A small model that answers yes/no questions on an image's attributes, trained from scratch.
Model: 40-pixel images, encoder activation gelu, fusion encoder width 128, fusion encoder layers 6, fusion encoder moe soft.
Rows from block 2 of the fusion encoder of a small model that answers yes/no questions on an image's attributes, named by matrix and row number. Rows with one number within an expert belong to one neuron, the router's apart. Each number is 128 + 32 x the weight over its row's rms, rounded and kept within 0 to 255. All counts start at 0. Numbers have three digits each.
Before each expert's rows are labels from the 100 texts, of 14976, where the router gives the expert most weight on average: "fires on" is the input token at the peak. Only what is clearly more common there than usual is listed. The data: made-up waving flags.
# router: slot weights (fusion_encoder.blocks.2.mlp.router.weight, 16x128, trained with AdamW), inputs 43-85
# up: expert up (fusion_encoder.blocks.2.mlp.up, 8x128x128), inputs 43-85
# down: expert down (fusion_encoder.blocks.2.mlp.down, 8x128x128, transposed), outputs 43-85

# expert 4
fires on: "triangle at the hoist"; "three vertical bands"; "two vertical bands"; "offset cross"
router.8:180145119156183111132124167145127094099147177064161112110161085062168122168076131109084123110169176166154134190091074075172133124
router.9:166136134120172082165091094117147114127132139025092128142123144051186128070112121114114139141129099121093083148052145121138093110
up.0:089055148118076100133113116181122174072120111139174123176150148137095144141127170142137126133099070068116169079177182043150158131
down.0:124157140143167102102151054109113137156148122103124084135168114110094170150130143106114174156160152195169123148112138110124068133
up.1:094177135090124140120123121117134131150148124157129189168096062157089072073103093099158138090123132144128123190140158132090114128
down.1:128115069151150111135139104131087168091098130113118146137172129090151128134193095194125103162068122126115168129173153113166160119
up.2:124117090118104146165115161091141073137111120074098109087082184141109062135149175155178121159078146081135157114167072067125214088
down.2:161137147129098128119141127115132143153056135204132086146166165113089142136121093115144152089156114124195074147081161126056074105
up.3:088167111097116159034123191100163116103173086167175126096132136163096140163125127130118101172101134131107197086167090160133139131
down.3:148089118163154101174146062106120153173152123118124142158129088048102123150160123175153150064128141039150103133092167110185149124
up.4:129073096106157093127098123135188122094166111129161145171137142089140118159111121170147182166179097027095128096097077198147108128
down.4:109147161121061166090134086114139100126187136139061149097092095123173142057164160141120119130076129145083174127134155146122150129
up.5:109151135068140128113138101134079148089132121186125168069159100154142108145156180095096069167117098104186140094105139095153137157
down.5:174150096177106094161126134181146157154073111151103116193082127106128054105163109134111111137088132122082179109161128107122133173

# expert 0
fires on: "black"; "brown"; "purple"; "many stripes"
router.0:102158138118196139116161107126112133158130168101094175084074126073090159124093095116182105126140146178120091158090130178111067042
router.1:122116150122170124112125162113152081089131139159086181155134150140096109146138145091145134113087129121204070123116147173123104113
up.0:094112160130165162127140121156119115121161081133132177131106167101216126124121121147111196133093078103193107106168090114067110098
down.0:165109128118094138098155151130096152058128087139132127119109157130094075069099095105122144102104159123096141132095143149147085149
up.1:176094104145168175139162153106147052096132078105148142162194159147184055120120142153087093032134120128169159167152134066156117114
down.1:086091202093103131120116166151086150072122137133137114127098116111169179102106091085146122127078148164108143138127119155201151166
up.2:108145101108196135144173134157105123091142142154099155114157132140179108138115150102077113132199154078181146113112161172142105064
down.2:125127182129027160087100147135115131119138100127122068206179089100106110137176156145117170122088165077107142115143171162113104148
up.3:121100154125108140147112139140142148124125101072117106094131132189111087109069186146107109120147111102160163178133131148177193183
down.3:099106133157097054131104138170108115136129143138067165156131154143102137111149116144123125098082132166115131110178109156125192119
up.4:093085134113081098083136065130185151177119127126126154084117124148049129162104142179133167134125098164114109092134153154156073139
down.4:154148102149089091131061151124180109194178079098156140141193136086143142169142158130176132104121181056089107123105030139165110095
up.5:093113110097124126094148120111118136160129125123086123137122095130128064139131063084147141152111104096180181110089116120092106102
down.5:079129112150127162089128114174152115158122112112126132114147130150066093107074179175142059122071162161135107083159143165115139062

# expert 1
fires on: "upright cross"; "offset cross"; "many stripes"; "plain field"
router.2:100131114119135143106125078142087142138061110164121104117083138066161108144182135140165133063094143101135106169107204076178167100
router.3:098175165112142123182164052069083118110164077132082100156060107168103096102174098118176092136075165087123153057133150132165135111
up.0:120149139112113135172153200145166087108115113122099180155168092108149069114062105091161145109152150165133102212159130102143128126
down.0:128134143171187108111106156150127146120109086196140084122130128138161136146099052129102125100160156142116079099143101089143136135
up.1:158108159126123127110158110125142176177089116103118088073086129135142121102169118057086151111180125181169120083100124118142089160
down.1:083109143121117148171143134121156077111120097140111143159126083129154107161102135149110133080119124077197140196169184170133167112
up.2:117108120150149135117160128059140077234107107101152081130108137140097119114147106108100173165091126133079155115179137065162094085
down.2:105144204151103138166134127118037140176112170069090157094124095143196122160121080108091144111188097098142081172114135182092130158
up.3:070137157092131157124120126109105158245123177142089123124140128133114102099103194083136116129156126092134067130122108108161118164
down.3:165127102096100167126136179194141103094122134134137129129083124150190185151184118108103097134108133105153173133100131151124126171
up.4:116132119145104115110112065140129130121186145157078087113198125115098141136146136150161164135131073119138145161110168083156137134
down.4:137157117083083110118124229091130083140097122187111142149076152172164096154124137133124119164151113119144143125132069171066123118
up.5:145119157110151108142143093104146082113145164143082175114090216100179111139115114051135101137099126092178090099136086098112092193
down.5:111121073136108106161102128184164158144107148128091110147102103152078180123118142136097081152158116104182134150151159198171112122

# expert 5
fires on: "teal"; "pink"
router.10:159110151143108100113149141121099102189141131160151142149155076131129133149162103129143096119080127078113165111121172067096126154
router.11:097081173139114123123099115121100174138139160131132054150122142120116092122193101150150159135086104123083197105098117119117121102
up.0:184191169132084143121124122131049114106086117182126129138138136079099145110114167133193128126154134114066162155178014116072182105
down.0:148068086097157162176092143202158153096164140128130093076112155111176126149118094152137096131122124098125151155099197149155087081
up.1:116129097128104171076132150138121150056177112115129145145126156070164153146152127097094187188157062073117151121148125153165178161
down.1:079138129157156165146102176087182184135111172137132103115126088139194167153155130173167210115162164118072107148075091119151120158
up.2:157148183103087125077114190185139129139138107121171132132176097110149132126114136153095126140227105054117160194131124171109115105
down.2:131084112101113098152168068104197091097146129088127133132101061162152140188118121166124223099144129176066101156142142090199127134
up.3:138168134148147109132172130149151125135103081169111125110084190107111130164137130067077109098159142088192097159105124064134188071
down.3:120136128135170125088128129107103128145099183091127110133136104190182116143109160117146108127039127141117188112167125092107088202
up.4:090120130096191128149085095129096099138078142137104170092107120096134087198129144122151127172120159103142075088114133143132132096
down.4:106190094114075094124098192112148127130138144133131112118135123103117121054113170095172147069102182158127131115197113122140129120
up.5:121127133130156095145086122124116115098121085110112089154130112104082149113176163087125131139127180082073115064136138087121148180
down.5:117149152162113119124149113134109155109089160133173229146132106090197132104035097191157087085125104113096096182121112180110117126

# expert 2
fires on: "grey"; "white"
router.4:181161118117084134147121162145169111149113080090163118099093158134176138164122181074074142130165142085087149084156170154106089144
router.5:112177112089098135120183124144126068120165149181090149084085056155181130119121089116144102113090163165115126101154103115158160115
up.0:114135124116070119103140121124076105059139090102123177135132152117224171170143147133096064118056127145106121152124129193131156124
down.0:186164133127138135188122086093127117141081168105136194075177091133137105159141094122165158150163178131119108132125138136093127126
up.1:113148125159065122160107106154110121134144100156120108199067094176198129184192155094172122179104123138145125139144155134122108170
down.1:086066135149206151080138088118146157136109187068156127074157092100140163099128084180131135110155155074124124120139138184093120136
up.2:113125191156163127084126159128124170131136147199111193176112115139117164102091146149040082134126136112095112147170130137124096108
down.2:119099125081092173110164091164121132081125109112093062123129149155137207155148094140167161155125161156101107120117088140102123196
up.3:157129118123220095157139150112204102062088132075105127089135110101141137127059078107102162156138129140148127107088104147140119111
down.3:118094168110099108085160112173133104212117127148153130102131052121115136111152117159174149144163180099088102118121043113173115093
up.4:160085164125109117079108080092163115109152131090077127133126120129137082120115152144183099162139081120114129096205100045130091095
down.4:088150140159161147166159170162157103101137100141135132115108134126074139120131096101120129124091146146103090178059132130110181159
up.5:132129149175146117151191072114118099087131109163143141152101137167086137139169074130154097067135106133120138134160147028147134180
down.5:105137134097134159121153145115169184159043128121123117118132145115149107155094108099129171159115154143168141117084102175090096114

# expert 7
fires on: "crescent"; "rhombus"; "corner square"
router.14:129129153138117135156127073088119144163118114133116139193175174115115115097191073116142106121112179119114130080126148168158142073
router.15:148197140194071149153182168155074083081128134176106112127084088097153147144102174171170160162074136141111128155168150137111192123
up.0:098090154130095086167121083141107153153096117107175113089087100201167130163184173098111119125109082130201075150120144124137169153
down.0:167128078115169110111088182144153140139146144137096099184152142028066148202117109150134161142145128151076184134133130111148107128
up.1:139148123107144126128175098120115096111130165097109136107161063087130052147081118108152199164155163160165139114161135128137195141
down.1:067071147122090166134126131157122115055124119125091147124041129097136152155146094094142111097124130139132077102135126102130122187
up.2:102119161075192144147119199100189068146136137149137162124092112161086155187108101104152136134087108150148109163191148150099133108
down.2:125122122129090145160125162168130147144142132104130103137172071143210115156165107127097167110114101116125158112155120101119108121
up.3:123153109131099136121122133134150167131172188106146124099155159134150065130132168169099156115065147139072183098122109164131122216
down.3:121153161151143083128091077123130147135128069101065122147109120144155181139135086102169105129130110130126058119082109147172106165
up.4:214122097158159115128112124104098092133117120115160175111132091144139077107154114188187143113126124154139073139133104143109115110
down.4:096113180124091094128103116129148116148196105119125132144174095118102153042140188127101142179141158123175117135086120180124122131
up.5:095137165216099158162094137076155117123173157068160099156146158148112111114115113144122063151151115086125095119132149106129132100
down.5:151183098119107151100178163085090120082116119180094149099116073140136145128120136141150108146100148147120106158160105161112133110

# expert 6
fires on: "flower"; "gear"; "ring"; "three horizontal bands"
router.12:116092141070102126072129127174156165108161132141172149071151139179164138123149178131123136156185085082124137141175154136132146176
router.13:121072132118087108105105142144146136158124095159140144103128163167139077105197191162148089200153075129130178077109108076099126176
up.0:145148161189104068083112118158105089149119114144078073078085144120120161157084173143144171160094060069157133176127152100116113177
down.0:098090130091137196127092177087150138108110133101154194152110085129149120088131122148185147077178152090182135140119166116150123085
up.1:126093126101142133134143134123109137196158143124127092137188113107167119145113110153080087093103186145128094129082118139152117067
down.1:127113152082161135106151163136132070128084102152173170175126155174101178104105129141143125156101131121155110088072154111079106169
up.2:131090079108137122092170083187126154075153129106165154104162178189082132118131112139130140168128092114129146158147202126145095083
down.2:112111125141068130159123135125173107133131154143105141163168071140164125164143148083093159157071146135131070130144107118184113136
up.3:177133087141150117122127046163134197114146177175137155140138076106169163181115151139101094131109122180100116116204064130053158084
down.3:135124114069102085152153089123128120145174161143125094112106156172152120067198131154156090142129138118090176111113116113156110158
up.4:120102125169065144191131095084123139122111070204119131128142140179139139162145160088154089112129137163137086171130155135158068118
down.4:047079124120131119129152145118127095159109163138117086088149112097055145100147179121130179117074157100143129108101169150113168159
up.5:152219074176122125071128119137110122172134106202091081147096155101104072133112114102204084117124126114160160076151161169128135103
down.5:122065098125058150132144128172081125128122156098124068091153163144149130137100172113122170136143128128079124163087153118137129200

# expert 3
fires on: "two horizontal bands"; "border"; "saltire"; "diagonal split"
router.6:122147071173153094126142140155139177117164102069154128108135161151119151152118178089157139136127160073107143091140119073151154118
router.7:145090129101167108143111073121100109169137155121182105139169098175072116115096132156156182137135151123113169080168109099125148095
up.0:161129155098120135140132088094149109153136152106163108120146180169056137125119164170161174123096131136078083129068128119099150133
down.0:128130146124127122109088143124141102126133103155139154087095084117181148198102098110113129070173102148154173137138109119148110120
up.1:108100147162109126139164092107110206116157171125149148127082131095147157103117087113184076148129130080085097110187158149125171141
down.1:146164111055194155062086144164148128144123105131069117101144081122164157162117106172137119112167154153126158158097059130137147199
up.2:097077119104091111103147115114186136111165066109102093157138141119160140074150129156136147179136090076071142123087153132140145082
down.2:118175122083139122172114168136138076166106149123143137062174064176122050119156139129099140119122098108152137135120085086143123147
up.3:048126117123141147167102179114188144083124119209138141131168167132119043202128138079119075117125096109121119075145164133124105186
down.3:192147148156101065160127106202097152160080126114120130141113137061148157103122166079137103044084150151110137063095078103116127103
up.4:163125084108202133153120171149125125138119104171111091081075123103063133161137178159119162119133083120125167146098149054122128194
down.4:128094171122184134111110110169159193135067123121140142213123081210122130133133190127161094131154198131095106165148157184144107120
up.5:163110103167145125165179106080107045162151130140162087156127096143152073136127161195152166176082117147139132113090125121151099140
down.5:107178181138142182104118109131126162087124066091093153129111151086092103085119181055139090037124137123067113194182096082107128136